A small image diffusion model, trained from scratch.
Training: muon at rate 0.014, 21200 steps.
Data: trained on rendered dice on a table, 72500 training examples, 37.4 epochs.
Rows from block 6, named by matrix and row number. Rows with one number belong to one attention dimension. Each number is 500 + 25 x the weight over its row's rms, rounded and kept within 0 to 999. All counts start at 0. Numbers have three digits each. After the name is the row's rms in percent of the matrix's.
# v: attention query, key and value (stacked) (model.blocks.6.attn.qkv.weight, 384x160, the v third), inputs 0-79
# proj: attention output (model.blocks.6.attn.proj.weight, 160x128, transposed), outputs 0-79
v.0 114:482502553493478476493521487521505485487497554516547480467499478485463513518485497539467493491495535509495447516487477513488480489496511482525454497486468558444513478464552482474523497511478461498501533488490489495517500545512473509504481486
proj.0 110:488477464502503557471500543518503485517522468511520508500476490499511468481490520495495505495534484479524516486528483520516523506515534509486519495511456468535486509538513487513527505488497503497503482497489461526547503481502490487542519504
v.1 102:502487456544521518514525510506480524490544514487461507486493504503527509523489505495493502477458519524475526469519516497477475560492478498484484489524485466513550549522499502483519458509459487517515463507502530482445529496474527482480480462
proj.1 103:448538460473482471513482493492453482492488501507545481503519480467543495441519491510481463540499524487511513505502529517503508495471512521492538515495516478502486538485455495444470528531511520501442516483468484502468486524523500490493474484
v.2 107:518498475477479486489533486498530511468512456487462510483502466509489499489529521495486529549469510501510536513448503529483517483505489509520482537539471463514471450564492511492473437526529499495470505526534468470506489495487496510501525495
proj.2 109:509518528525464461524511504468510522468496473463493457516546500527478527495511465502512485482507491515503467471477537498491476489513454499484489488472473501438552526486502511534538512516501541495522507523519486501512499506498480479522513523
v.3 100:501464493443505521491451498489493486484473502501489487475493520512513446508527482526545491499509515481486477529543476437494469475511523499535511466457481471498523475529511517537524490463544495514493486501488498496487512467513535529510482535
proj.3 106:478495535516483532527518489496527484527521502458494552523528517446434550524497572532464503484484500538504497486528478514489515517489509503504484521482494533517484558459491531451468537473461497508495529503493488510493473508492503470453538474
v.4 113:521556531525477479503488515440481447509461492483487474482461496503505466499515510500544479523489548514531525473534506451492520517439479505517521524490504522505534503464526472516522471488459535516476482497513467486494460502460500553547503510
proj.4 108:480498496531487494489499524484475526512466501448506523565517531562478484500470530517448481530575504487487521536457474500516478505475491531509478533504476503484486452508519484474488514494494512461494505483509531505529535507537504479469544470
v.5 107:551535525472503565542481530535476478534490503505550483497479494485479489524483509476501545464521471441516523519552484498535537499532512505465524507540477466473501520503510513493502502472513528471528498487486508484500543495496499456520515510
proj.5 105:517489510503492488478514501544478468532499469501499466505553510478472529471502481487511526489509486505449467512474459527439505505506496517529544518458510567549515479498479462512512514496527507499508498491472479504528498539499499536515514519
v.6 114:458541487506527487527496503516537533474471528505499498477502545435461497486509514497486454483480528473479491517560467482541492524506530480524511513508480522507517506470479494476475485518474504544512492505513506469514471514544511505489446505
proj.6 107:470518465510514509459486479521515497548523468542484523468483495527520452508505465530479483520526551512494522493520492432504513522453493496494499528496521502492556531518539500491523498492485523512526478459523488514521523505519550578488517454
v.7 112:480527490526534488566494497511508502491465538463487493548490502534467539496472491520481513514485514499478510485532527529498501551500488533451498479487506521511499494541477543492483501482510502499525474510512460492571495479483495532550522494
proj.7 106:480488526463526470502505492464514508465495479493477494515553535531502470512487480485498461504526452518489502479476484527514516482494512502538475504526464501502503462503512502456505526508477513497498497469517524498496494563498493504508490519
v.8 105:497496500501488426500481502499516528452489488529484478504503497495483468491516511498531523441491478501495516488477490512474490504516502516487531543484520477528510488477495503495500499524500548519479512510492517487492493502510512495492496473
proj.8 108:462524468442480539524472488521476510513507498475499501491545517476469490493517512488482468484481483494528513518512497509481509531471482453470463513492494517494529510504550479539459488496515480492544513508457536490485484515545523492495496491
v.9 099:510472539495481482496529484479530457553521519537520519527508493507520471496488504499533478534515486511525506474448450481467486497483499527520519515459482480504545492486469528487535455547507538523477498472502485488485488518526532500454479469
proj.9 093:527499522499481507500492514540457464465535483501484504493497572520441530527505514502482516495500527445493554521532526455485487520491458529503493504513477510463470485498500487517456519526526454498535498497517488493465477514535484486492499504
v.10 106:476532503480516526530518513511505537474502452487504511482495559543530478480531520508474489529491486524465481513506437480517498525517503499504498510507514537472527496515511500493492545509516511506467498509492439537500491489515450528540508491
proj.10 101:491535517534501502466514495481514493465473466473489504516518527511485488505530528428507461519468496535496508514509502485482512494516520554453478504475474509494505499493506525484512506473470480517521503510541506500497527527507517489499491493
v.11 108:513543485472508477505522491494439477545481498437525484481508520478546534538531475549505492505503499502491508510499519513515467533485524500489519467533514537465467510492529491515482485496502516477474556474500474482479506497499527485520533531
proj.11 107:494472477532508502528494509467564504495505466496505528485497480486477516481480535453500524493521455489486482504484447514488507435545489538476454521463499493510483511513475538500547504499478503509470516528509521463536478490512479504476477439
v.12 108:451533492514489516564484485507497507469568511499513513486504498537474487499499493507477530465533503523496470492465557487490484474478470487478517493516514490539541478479455519518532538477548506503492515479519457490487487517500496529497506470
proj.12 107:494504518426537425530502510480496460501539488508501487518515498467493528521508531438491470553474487466482512494500524517501546515481466522495485498482507472464480482520472538464486514504472486511539448529481541507479513485453533480489472484
v.13 108:470509541486482500513464489483517544485518482478485491530512498461501477542501471531468489543533504496483518486504511478444469504494466508473487500465554468519545492480514545472508532481487507512500439538472509483546499487500515562481474446
proj.13 105:507557451479524495527497480491517470479487530500492527453509511510518504463530530475492452495461515484490535515499444502534502545463499510501492456544503497490476502493496463508522559515530521462510507435518526490491464479475521510475526508
v.14 102:460510446509526492489530514476508488553511461505506510513485530519510472481524470498509497479496519506518516474496449542502510491449489509558536495518481501548520517505478507499503513512498520496465495497490499513458509511535484512455519472
proj.14 097:506490529463528503483514508520532476500460505473527511487500476518459448523512471466485472527484546491491522525547499466467431553494509525486513501477451503460488509553473502499539533494477471521502483527525519479497514496464523474519497476
v.15 101:517508516535482471496447469580518513552505506480496499499498516518473505535507509473499505455497488509498498506492496540493484506497472497538526501492548509492521531535504516498534503486534531541499501501519546526486508535496491509505491514
proj.15 105:501536518478493526484485515555470482453538467544512523521497511458554542475486537473539505511507536467514489501484545473522459506517518541459478498517468518489506465476508509478476531489497478498455498449511525520513543510486492515504500488
v.16 100:469493501512557498476483468470484492506467482485514501503491472450494459508477495510491503452432529505507458428459525496486476499534470492475475551466485498500514513506545487538509514483458484503469482503455525493532504503506475505465490459
proj.16 095:475487477481491525468492532523491481486516521504515519443483525491544463487464507516481540536523497498516552532541499518462503508469538482533474528488442489485513525475493504508502488518458491488500512504518520500495497487492512488502488503
v.17 115:513506430513537540525493506491468496514445494516542463484479499491530509539480475507449472550513529469509516518525455514519517517501536500462525523487457525525483520511494486478488529512490468524456515510483480452536506538489485460460452486
proj.17 109:529512535504472468482458486517514510539480476537481499487520511510496475493524514483524459464489490497483537495541475497516467509487505488519486547479500488524481515505546471500553458464488493469495526487527487496528506503505511559507503512
v.18 107:493494479515522472501482501478493515493543509528493482505499536520524444503508533499465497473509462504512469530564505520468475501509533494470515460476469497488477495492516524486489480505510484468508523471563461522523498479507512532466497484
proj.18 103:524520482490541492529526507551464547474448490502467495476546517507485545476489496476486497492516519478525525455524476515490500466477530514499469518523529581493567534507487489503491507496499487542475493487523491546487488478515496506555505483
v.19 099:462503462493465530506482547521511450477494520531547498532481454471505447532504456499454510467486543489522488530488505557526534480505505540490463506503521495516485509444487487573452493492535537500521495502495502537501496478512497497522503501
proj.19 092:517511529462522535457501501501529540504479450507510491486480550511531520466486530524484511542524483527446495455514518512491473486462493472535516485497529526523512479506494484515494476464487499517502494499503512525462492514478490493477496524
v.20 107:516506481504491499538516541535500494491521500559532508447465494520551489523505495540490474474471462436481523536480461516498523528504516518510547478487490526522537560517481500503491511499502521519474502508489469501490479524521519535520522488
proj.20 109:509505541453520501493475476449554507525496477458485482481505566516417499494493497457508496485511491507504543530548515485495496512511522500458471538502479481480443475522491507533501483469474519459541521501510510499472550547464554509500461528
v.21 111:506498508519432503517484525486500472468498486487514547489524499496466465468507499490504534468488491460486548497490497508489531507456478467492486515508508536533506521461467529511493511534505489500477469492501513467504511506495484484494488528
proj.21 102:461522568477520524514477485519496483495482493462491495486447518492496491520476478493462503488475512510525505447486461543488509534520476454551553521516510475463472493524497476552497462483545537486516566508448519486472500526508518525487531466
v.22 118:538503451489483501537509488503530522558514521555492483496491508534471512503486514469536517500511487461484529509449477517457488437498520508525471504497513502508507536459519502479479520484502508518498519527484522528469457482479540525505518492
proj.22 117:530500493522487500487463489480500488452500475513553486530482504472487512510550493529477518509487503501506492500530525472523462517489465513452565516499516499520476483478457489513528528496497506493504512494522480530512514483527505541510495511
v.23 114:491513501529467487503519467479511534470555561548501528495517433475486500532483498485505504493501514479462480515545493506498485474530497511508499501451522479504506502455511477466528479501543481487483461511505471441507513478474541503478527496
proj.23 110:505483463469540506508443496484487508487473550533491489493507561495518499459518482539499460504541468484480518504533513478502531495508480479506481511508481509493565530496490499516508517502468485517541510498500565548460463468499467494499488543
v.24 110:517474494493512487505515508473544453476496452516509519530491505509481535491452527544536501496496529476485518533453498477497447487504516496517507536482496462496499505493500504497495527483447473526499513526464549499523505517513500491498534509
proj.24 104:526471523509481507505504446519531520553508517469512466469490470462496487524519469487470485502528475521527500501521494551494519503516472529542522482537515515546493495496527473523500532556538505514488484506488455493452477481506525479479491504
v.25 103:479534508480504508466475482465575504494463535513494496478471475508448502555527466473481511496489535463512463508542499470498522478472518463527507475497523550473515496523529480521494481508489526504475496480527523500508453492497494530536506465
proj.25 095:482510474498487513544518528465511507522519473466459519485479465506534473517396486519535463526542464521480512505503495465530511513500497498516498508503502547516484518471497499483467552513464481496506445489499489510493546502500511522436494509
v.26 113:520470562480503443496491505493499474518486476509555484469531482437461523566511513525489509480508500493487511488463500491470492509532516493463530547521503536504514495506535514484523452528530506521483507509510492491480480524511511464509489462
proj.26 106:528492483505438546484478530505530513492506489546478510474491515527509501500438520492514514479496486507536519517523514578471504500525525496494447495516487506485460487507467469566497500544477476482496528517501500500497476513494497501455506488
v.27 109:509508478471501478535533526523502493486498502503497460501501491507461498528511548529478483444505549522498494493498473488510497506486494481453540471472494508476528525507468492519504481523502535480522502483505473504459485489493499496503496508
proj.27 104:521450470444507532504463489523517496508527455487509533527511531488467500493497492484500501523499499474484521542442534472501503462467514502548488498505489548512529484508532564482529525485517477507515487495495521428492482523517540505521522524
v.28 127:447496443501508524520537518515514506494536495528452500508542517485493549489491517489497500516486494484489477503485508492507481469481494452471514509548526483457491536542474504516488456490494513503511521519482515480447544509513501469452538508
proj.28 121:501489484492509461486487506516497444479541514492484488478492491464541502445535473459468466484482511512498450474463538430492483526506492541496482531443530497533541506498515502474499473567542505507520516490495519482457480482466509481498511516
v.29 102:553505504517527449523491495520536506494500557465525481460517491503474454508547474459498526479522535507489470493506518534488482515485520515468515510491489528513478492483541463543509519485480520522500515476534532477518502518465488508491480516
proj.29 101:457503471497508474518483517534480535502505486557498531515496524513479531518460538477435473537491428485517508513479507527498461465516538459518468513488467483511496502482507509462507468454500481488495472498494469476487477490505494539474524484
v.30 126:492460527527501487462490484505471473497519497504470570500517480514492486463468491502507463507483472475494507461516506487525458494499524480511532506500557536491557490509533509525487507485495518507480494503468508524503485464494446496512544449
proj.30 115:513506485493514497498501484460493509465481534479499462477453536528560510520514513504477527533500501517505512511508485505462529525522576511491474494484471470500451558480505481470458482503505490524493495541511541487481478501502547480477480479
v.31 102:507531454542542485503557513488511518513500491524499483487541517509533445517493529515504487530522463469547534505512476456529513512503530542483507491497489524511517566508482506476520493511482473525495439483449485482466516538455507502504508485
proj.31 097:515499521503493463454503473513496513571446502485492470484518508476489516501511527485465499491485539480459520480530483497524500489490512513513511505453485487490513463485533481483517490500507479507556530526485491499507496494520532492503490502
v.32 113:542535506504521461525513499494505501481451579470521536503488481494495473467493477533481533484509514505517508538508508526496522473510497535515524515484492480502550510478484515502497473540492489493543506515449440505488456550514509528491512505
proj.32 117:518481525486520500489518491505471494537503461514540500512519529527523457524480527494467452505528498511519531470492493468515526530509529477496445542527503529501470465517461497526540489467481494499539506520476474486424470473498511494533518518
v.33 124:496474506493530480498522512465522508493523516487518510514519530470520509470475513457509484474528525480495530492528482485538510493471554479504495535499499481500511547452506516463510504491486530524528468495483533519520489448521506491490508498
proj.33 115:468486472535522538523445476519479481550506552507519499485507484514494475514549468548468514504490479504445467486527491471527471522508497517534552474496515493470508521531491487444522519535496517485477463504497518504485514545425519520531507499
v.34 118:477519556530510507502489494480517492518525506496528490482483487568508497509542500487474508521493480466484496514555477499470529488469489511485455484529481485514484484531489484530499466510486507539453488506493490517469532482454547527505508504
proj.34 115:513469504509466495508517515507513497484470500499472517515537504470479503489456513498504519499491526478503497494490506458487471506485512525489482506574491515509520460495482512494515530522485509448518456492505478535506488509525478486492510486
v.35 113:505492479518478485467542533467526490520522494528517504526528520519482508485473508497522480492486457433536521488544529514524434483510554452478497489487480537525511482438497523475547495494478506490509490505497524483533483498466511475507501506
proj.35 106:470482489515487471510504530512515484536517514531497479479521467440469503520512483526489546508540512523504508511521444501547530537524473541531572500507526501491516458509500463505479497510527509499480468489489477461495522521500484548489496458
v.36 113:445469474500496482498483533471510494485518504498562515424486455514494470505517504491503544507532506501528489535519505490521525478543504518514490519499510516503507456516444512488506524545495539493470510515540476500514520503538520524454462508
proj.36 116:553489514488481478530505470473518525512476477541499488510518517543537529490445498485473445491485529517486509495476546507496516521437457473507485476520446495521503549466523493490464482481476506480507548494471469504496510499487495532540468491
v.37 112:495501497503552494529526553484464499499511445484480510470542511534498523487499537531531480486494517534551477533538529514553493526473518483556481510478527477518502496502474528549524501500496509447470475519463512463488519508480482518538497514
proj.37 107:497450517523489490442529487460551502543500544527509488492474526512458446502466493499493518504480528490486492488432459511467501489540457494513494537492497493512559503514496491474540516473475516517493521499520516475510511472506499497505518485
v.38 114:531493500466453535531526526497477483527502449490468477466500504485516509492502510492506473492502561533494502541496469472525508488502504499493473481490476484494480510515527509573491483501495523496531513519520514482489474490493489520507498509
proj.38 120:475510504569523491486478514543530493533508509502519528548490478473478461472509482500496509494469496478499501500439471524455495464502517484542517519494524527503519509497440521500470525530529487500491545499483505495528516514528472503455504529
v.39 113:489469513531486504438494493483541476520512511501529493491474470544487484482449522487522497462482470509500476512491495499494531509484512499498511481477541483528473529556452477562507492538525529503496506488507515441526542526477495460519501492
proj.39 109:530489516511479499501469496474475511495496469524475501468490491492523535551498509503524532513501511463481494535487527513494479523513452482542498534515460539470530502494518527495442468477504473489457468518481479529497504526507509500514541502
v.40 103:518492494483512467514528489516469548539506520497473492541515487523509510519471482517483493492498493518497548534499505468506529500486497499554509527447504493554496501474499472511546505543516482480480503507549518502528479467556490494515472465
proj.40 102:479503526470487572526500476477475532442449506517503476547510524534470529502512520477515471488519513525542494490509504520514475518533496514507493480520477506536480489559543536508519550492486498523493510501490491497473482506517556497470472468
v.41 104:493428525536483500483465558495494518498447509467531498534510537507521452504475502503525506492503469505488501494554478477498533463465496526501523494464515480512466474489507463497496500486516487462532542519509500492464466497493532491495497486
proj.41 101:507494502517559538502487525485497508489471470477510437518522529482507497539519501530484514465485516476505480484497521508496514557523536488526494503496534531548503505546482515515507496506481517494449501498485493503514503470544535518454494473
v.42 108:508460495515481474468508492451505465510478530523541509503494462501514485529520508503492491485508489473516464448509483542483481488464514494531523459475558507465512482479541478470466499498522480511476488452473504495471486502499518482500540501
proj.42 110:550451491507540530486462490490497542533495494476509517507544537437497510489485504562503473505492475525496531549530517527502518498551494493471521523493507522516455471441506476535522501446473497494505501516459534502525505471488506516492502510
v.43 121:514473477510475490463512518502517559492542515533505488492490482524481522527495480495562500503500524508493481491469510552483490492496482523525481520493494475525476463472522503477496522478567524494508528516477464455510521536509485505474487511
proj.43 118:477472527499505507523479537484468483503475459476480485466539508475490475499494507490477499483498515495527493530539530459471515543488468522448482426518485519491508532516467524531511469518472463501501485497471536529479510460499472471486471478
v.44 112:498528530506477494497526502474429505477488503489523459494515493524501524517490489481557469523457481488506517503506538511483507464518541471493488506479485481489495519517477494547514556567500456478511518508507498499510525511495518476519491471
proj.44 112:480450491488513525555501481511504513511507472489521487509480511495476501454530468544494525466563489503464486538491495499504476515519506499505501501511484465498487456515505488484453489454471551536490555491516470470505503489543537509486481530
v.45 112:514510515517526487495545474511495515468487480495516506494536502539492503475434514475484517511475485491515461475499518459506550523498485489539462546473490423498527479468524508493536546476516507554540524453492489471475489482506515477503512515
proj.45 109:472466510476514496505522490561482494549549485503483458517522488446490436546478524559493524483529531488502539505493471549518456523515506498501531515506478507493538522522493490491466486540474481461477500519542520516490478530493504497496529494
v.46 110:509527477494504458481495478477520529469491507514496496489544504476482480453481519486546488454530471466489491485481495491548495500487487508508464560480455469543501534477534512498516516471482468491479553479483490531490501507526489506535458486
proj.46 109:490499507468513520536512500502456524526539510526529477485521523544484483543517479487473527518485519497502486537547515511520494515543530522487507452547510498511543474521486477471532485523521479520476495518553473506501462459528528515497522491
v.47 105:466504450536513562501458481479468494488432492507513513438527533505467514544519488478538470512482510528532483502545526444494496491489481529536500494475510504486497551479496498476481547490524497510499495467507464521494500493514506504502491472
proj.47 105:506472505495517448493507525530535503490522503484460489538439488485531497482476471512493445492510513487466485507507466521480484552484499492499482473476474523502487516489472495458515512477509512484512542506522524538532472449509512485524487503
v.48 103:519520535494503475491500518478560536467476489512517467479488486466504482527507488480488493466500514511484503466479544482457534537496471511484488496487466519475519510482471471467523495466508543506492435470506481463479526449497517460491538496
proj.48 108:456495510494454534525490503529465553548492506488478529519516535497524519499501509502491475504480516468515491559536466492514511474489485480497518520539534493483479484477473515507543493544509513460486507489459528502504515575519472511486519515
v.49 117:512477501507515529506520508451513541472492526523506466517531493539491504527492511537553523424434518503492510471491463548523492487501519493536502453482490471445503537470501510481515505477502478496487515526494458498501554535476478494468531507
proj.49 114:537483484467498468471497525484505473545470521508518519505506531423523520498501506478481463512482511506489490513543464471505507513534518496478507524482464514496522464511486535511449450512480507519499484482511567519511451497489476498516510498
v.50 108:441483494502484493479511492487506492488513499513489503481463497517477491478503511511501499487496505515503505495539527506498474505480511487537517472492491466494472501456467498478482493521530506515502498498478521457515548496483460486416486527
proj.50 100:532504509459521492447459501506521484516485517544476521477524498518536534486502447505462496519486489481499480510519513440511529539502462484494530521532475455475537534517504518522494492508511505491489506484501543499484498483474480556510522498
v.51 106:503492480528535508482512460509506525498517501516486530455502493450493553503517504535482471542554495510511493470515495514492506517472513534469470482516526447504464510507485522499491512500503523463489520510482481550483488484463539487519505538
proj.51 101:494439473532488482521522544496465492496521504499472481527487465503479473481480506492529519496481480501462488508513510475526506501452506537514497475473487530494483464527505471491547488527489498536485473478487521503498526489490510479486495495
v.52 115:506497530467507522492462528473518507486494484516536531467483498523470488518540531550506512489508507475486508524488549513483544510551497488528549519529485499517494480481494487484488519475539521473450476511512506452512511511524541479509528533
proj.52 116:544460552503449481505508470463539513528458478490476481527467533482474532510473477472513492476504524544506515497472480504486523500484487488482447524505502487470518496465488472544521502450464503502513542499492534507509484517476485497491526488
v.53 103:456455494510477491469518487479469481503496486519468466510461521520509502453489538511545530469481498499499518487478483484505502476501515510526501483503500472492485489473506496542502524520491570492520518496495540459517461517512485490489437509
proj.53 108:507485536479467493494498516499473485508495496421533501530461429489538506530530471518469500479464484489499539515499541464447464514519510482517495520524474519474537488500480534521459479491529522496456481563493468508501513486513507517488513518
v.54 105:530511543549513483496468480478558533491502493474454504499505410526484494499533499500490510485477546524455490496541475529466533514502508504499503519475492526539558461506480500478512482497479492534464500516464504508525533462535494520455528502
proj.54 104:483562521518492502480522508489481472506428483500525543488497520492528452492475452489473503490488502499532519488494488443510471480476536482524489476509451448497492498462466477512511515562467490508495482505493536495455489530535485516485495521
v.55 102:522495498514457486504479498494536536504535500506459472491516514503522489526468487481547511512488489504484514452480504500491456498517536466471510477543489470488548526489496516520452469493477488532493533509508529454498488544494464487523531521
proj.55 101:528511494475497475542496493521482452530482478537492463532451489479543490488576513524492547477490498501569513545473532472490516514528520515482516529468502501498481494483510503493509486496560498460492470509499488507514462535528500542470505502
v.56 106:458524500510520500508488499499493465511509522488511498469501475574515506495514493506462508518512511528475513505503522531468514507506458491491542509504510484518510490555485489471532467523531523521469508508556492519496502485481487513511503517
proj.56 108:510518530479508466498528496498525508482456475535490518480548512506523507496496532464509495500522480542559522494471541489502481511490455488474477527488504508434475549495475544470467555483464485504513505498481537512521497545473508501501506478
v.57 105:479516481501558471533540502494504462458508547529482496515500501496487487497443470507469467500474519558497490517496451486455495498494502540469491526517496490521509537487514491490499469506485523468488533507491479496514456519482495474495524503
proj.57 101:476452496510488498508479517500474504515549527462563499518507489511529450464496526465534459525533456479530512477549525480540489448468486512534510505518538504484464533507528488493537530493505466536469502533470477487508507519518545483510525536
v.58 103:499489507449510524512549543471529499468560524490520442499461481511478456483425500520483514516453509501512438494491470493508537473515489498494501517495489522514484525470508505494494540496522470501490508484513496500504550483488500530520480443
proj.58 105:475515485529510476525462497500520477484469459531500519497494546513469534497545522472525529514488520472485478513530534517507546512490490514513538482505485500508521490515494461509487493485536528474456457462475494503500476521482494482507487546
v.59 115:509510497525502505492506498507476490478456504499478535488479466524460485490464540523483484512558518517508479482517529494507516538501518464509463519477454492493495534448493492505511553536539526477470567497487490482536498473537508522506570491
proj.59 103:492469541489472560505471482503506466471458477532511476508509512514516457577503476539497542495504480511452493460511477548535535484477512543539534473531459467509505507503473514529484472492492522454490463460523533474522515501478517512544473498
v.60 114:496517499480520520490501547553528514530494504514525483492487473505521516533515534465484520492525523507492505509480502541508534545522506499559522464475506506514544497467437508448465427539504532554479460522521491460518527488518516503476468509
proj.60 109:501557500523478501472501505482522507510459461519490499480549515507492490489478432484502497475495519486526467503504512474498489539473460514512516530473500464537520498517475507500537557493517485470576457478473504514491525517494471509513490476
v.61 108:460457453450448509534494497531488483523499531515515518483507506519544477506506504456525496510494560487482504546492443534556503462444475489521508545459508491501495467482483519486524486481482526511457495488494499557527499473533470494469516492
proj.61 104:498465534509530531496475472483505497455498455475521495491484543533470538522493498547454454532474500529501497464510525491436521521515518519497515510505490538516507570480496486492512506563466504535507483492541493503502521495503501473482437505
v.62 098:523515517503498478473486473507517518479509552556520524479483506530512496481482499496492494478528456511456491471482434536468510455484499512513501512475518498486450478526492497490495503485511549481484500514495480508496437495541481494474478466
proj.62 101:503480510497511526507511506476448514511469495468481493525465546510518532485507494474497528468491536478509508503476579456518505523511531484521459512503456470499513525519530496484493501530488458526512515446544517507484516482459481497498518525
v.63 107:523537533501468539500538494504504517545465489523478486494502531497546514496508458505459539548508446494496510522494497513494518524529483478458489528527495500504513536482525502515521496472479500465484468508459430529480539521468510522532462572
proj.63 106:484502531533517493500493524469453503491501508476496476489457476524464531514502580463540512489516499541492510503490466524563457455485531512457528495501488501487502471517515518508534455509494504507525514511536506523545475495556478486506477442
v.64 084:544537495465497528501513515509466488500478458471489484495491489531483547504480515513479536465500533467501505480534532519516499507527511501523549537460482515499511510493486497527527468511497576452516494500515531543563509495507537470478512508
proj.64 089:424467503504499475482445551441510531518483520506508463529489494473497452481518477541509442482515481486500526484478479506499463548500484476523492487494508528483476533519521521478503506500521486441496524495535522495517480506507470512508507523
v.65 089:500489491505520486510474539476522479469491486524483513527511548483496512514519481546502475496470471517464480494478531514502472517529495503489530511499490497488502464560496485502480527510532467505445478522469492492481467484510513486499550502
proj.65 089:539481534548462528495449483491477514518514491471508482534518483503497486497473501442486501502495510544502522501506490510511553521467517498532536537533488473457500537482474466507523499496482512533522476502513481477506493513495490517504549470
v.66 085:501478486498510481484494519528501477478523476521457483536526465472525506505462470463490524488476535502509512469475519516511469462478534529512513478477500459530439503487516522503491510493489508543514530524467541526489515496457499522502475488
proj.66 094:491510498491503476499466496502497532526473484478507502481436511516495535491511450480574453540511515483513502510470457519455521515480490486470509508495486485518537454474464487509539469467490501455493517502503468489506497517534520472500516504
v.67 089:558494545482513471504490468562495475500510470467491532551444507486512500529481533466473487544516511499533492495504521507500465531484506509540460471492451534482521495495470477520456520478538513456512495488491524532459480483475472493507477497
proj.67 092:454506521495508533538542535507499500540487539473546490487505500531488502496499466459489481481440488525500483505456492474467506510505463490466522506543531513501483481528504516516544473529495492516476480433488467481513495468513511502546528494
v.68 087:503481531440531491483482514473534482497511518532528477499517504495484459454483526474465512526501498476486488515463503527482503517503529515515548506512464532534497556504496462486486515474501499489486476538499495467481469447448481471468506468
proj.68 090:549459465519484523598471532482461481501533534490474457493494489490467504516493515515493495503481494527524531504520465458509507520490503482520513488463525476469522500505486494506505500474488496541457508498526501471521487505482500523535508505
v.69 081:497469520526526472506518498504502495527531468425541519507507500537472496473484485526492533465506480479524513478516472503436506523551488503491519555510507512489455458471518501495509523498513537521426538478522510455523530509522465484522490525
proj.69 090:527552486509507519457506496466499528496510447460527496455498465529506453515482520505476470496480486492461496453483487495536478498448473506486494498494551481502489501466485500512455463496540504492525483503470498520499477511445518554512493505
v.70 094:491465492491456491531510533533487521501505538490527488542439527512519511499506503518525471442527503518497517444510527498501453457476528529482505498561513465502493514434474506472439483492517507503504461497481527496468498459485519506534535504
proj.70 094:500508521500528494442475493517525526535482472503498503434532444491493497463484519495492509502468473478496481491451496505444514492505475479534447505514518477538498498537499500521550553528499492478530474475531497500535485496538491513455507483
v.71 094:484461515441527471523476488505463494507486519570503499496484476503523494536474493545464482481488477513531491508528518510484452489483481542510500474550500462516504483483484480518512510476492542528481509570487503483513511535542522508498482484
proj.71 095:525493496553486534499522477462512502495520484430500502492478492481479480504518516459501499536538507492478494531476466504500510519535510470524509498517498499492469489461471474493541499463539464470484533509468470506526509462490483476525506526
v.72 095:512523494537507487486512517524519497472505493494460520483523519502485474489472493503505517497490470514493576516509468501476513520509495477517525559484508476537515531510488517497537481494482491514491530558532500478491472530536477518500446514
proj.72 093:519468552548551479504523514495484513549531498480483466532541488520522482472515476534496479506497530497481496479514515546492525451511552505495511487495469510492475508485487482505453542502502460478488475428484534477511522479477511525505523526
v.73 089:479483532488512523514528494504519524478489504522505488466498521462490480456489493536518457533557518510537535481499526505506504511503524486490512474439499489517453497516501466492500511508513499512521543524453549492523533497488510534484541469
proj.73 097:506546492507508486507475553524518498455495476480501450513515431512522540520479476512508531505456494508505464529497486459528456489538492507487488501510464517499513500466489504499470515529488463529520518517495508483484465506518539463492459513
v.74 089:501509481511453513481504492509522548471474484526421503482481517531452526513487492499506519529472514526536543474500493515525481494517520494485531443479477510509512512546486488509472459495507494496518500486521506485558464450480531494482494520
proj.74 095:470469468521515486496498468445485493512548465521505468549504461504522522482510491502516507496538516473448472507524487479462514487495487490473487485511453506496480500459505507522503521507488512524524493537476531471465545534506504524494505449
v.75 091:519500553509498534465493479501507538500466466534507466520479472515499526498545507553520486484480498515479548498527513521486485492485558527471497504500506539514502465526510487472504510497518496470521511528479482510486536496538522507482469474
proj.75 092:533471470464500461492453498521503467501513491466552463532516483486514489483430500506524489483487481473537479509502506506543485537527453477523502515466494536524490512527481467467537485474498460545515482520476497529514515481516485503500551469
v.76 087:509470489503511505535495451484506499495500493547489486474528533468545462492515472515499514523487503493481497538520474501484496538548517483538502425511506500491494510527483523533481464538510537535490505491493512526456494515476510475545556492
proj.76 094:471474471488498494521515518503519455530492538486479514498505488542503501552486551474514509508493484499471522489532535513480475498500489514477538527525506494480494517469464500464502550506467437485489531553517479494486490502470520499443471487
v.77 088:475508537527474458503467464499533527465516551486521483473434511509503494497528495538525505468495519506472464508489521490476507479461486515526543512562477500501487483559516511497502500458497541466506512482496510518520471500465474541485455485
proj.77 096:516503504512483485497469507481515483460522514547484497480552505455476502468502498486427520515492499444516510485509476491553531501488527472506503498467498485503545527446517520503493523525506474536468492566476465475461494522532512487489545533
v.78 090:546482525531483485507478530523457471437474499494458537471537523497521498522439508518503555492492513530483494494524467519468484494505518455502481494496498462479488539477477509508553511507524518504529483497500513493515475516503479504498492500
proj.78 091:467461453509540484485494425503515489540521476460532486478492522445482509528501469477482497507498508489537524484503548505507530487488487522503492554505515491511522460511480467441507504486483466483501493479499505491543524508526478523493573517
v.79 090:541547492472473474470479532472516479497475514464486482533521504455499550462523519491535529507468501476500532497447508506514494548492518496468471476498480523513493489560517516472482503518523493488525523497537520502487555530513467510483504564
proj.79 091:499488482488481530493520526555475456467536454503454490498487510538537480518535464544493528478468506558526502481507527493475554510521490491533474458501522553502496484467486494494531496468513502481532502517491512473489489502517511485475487533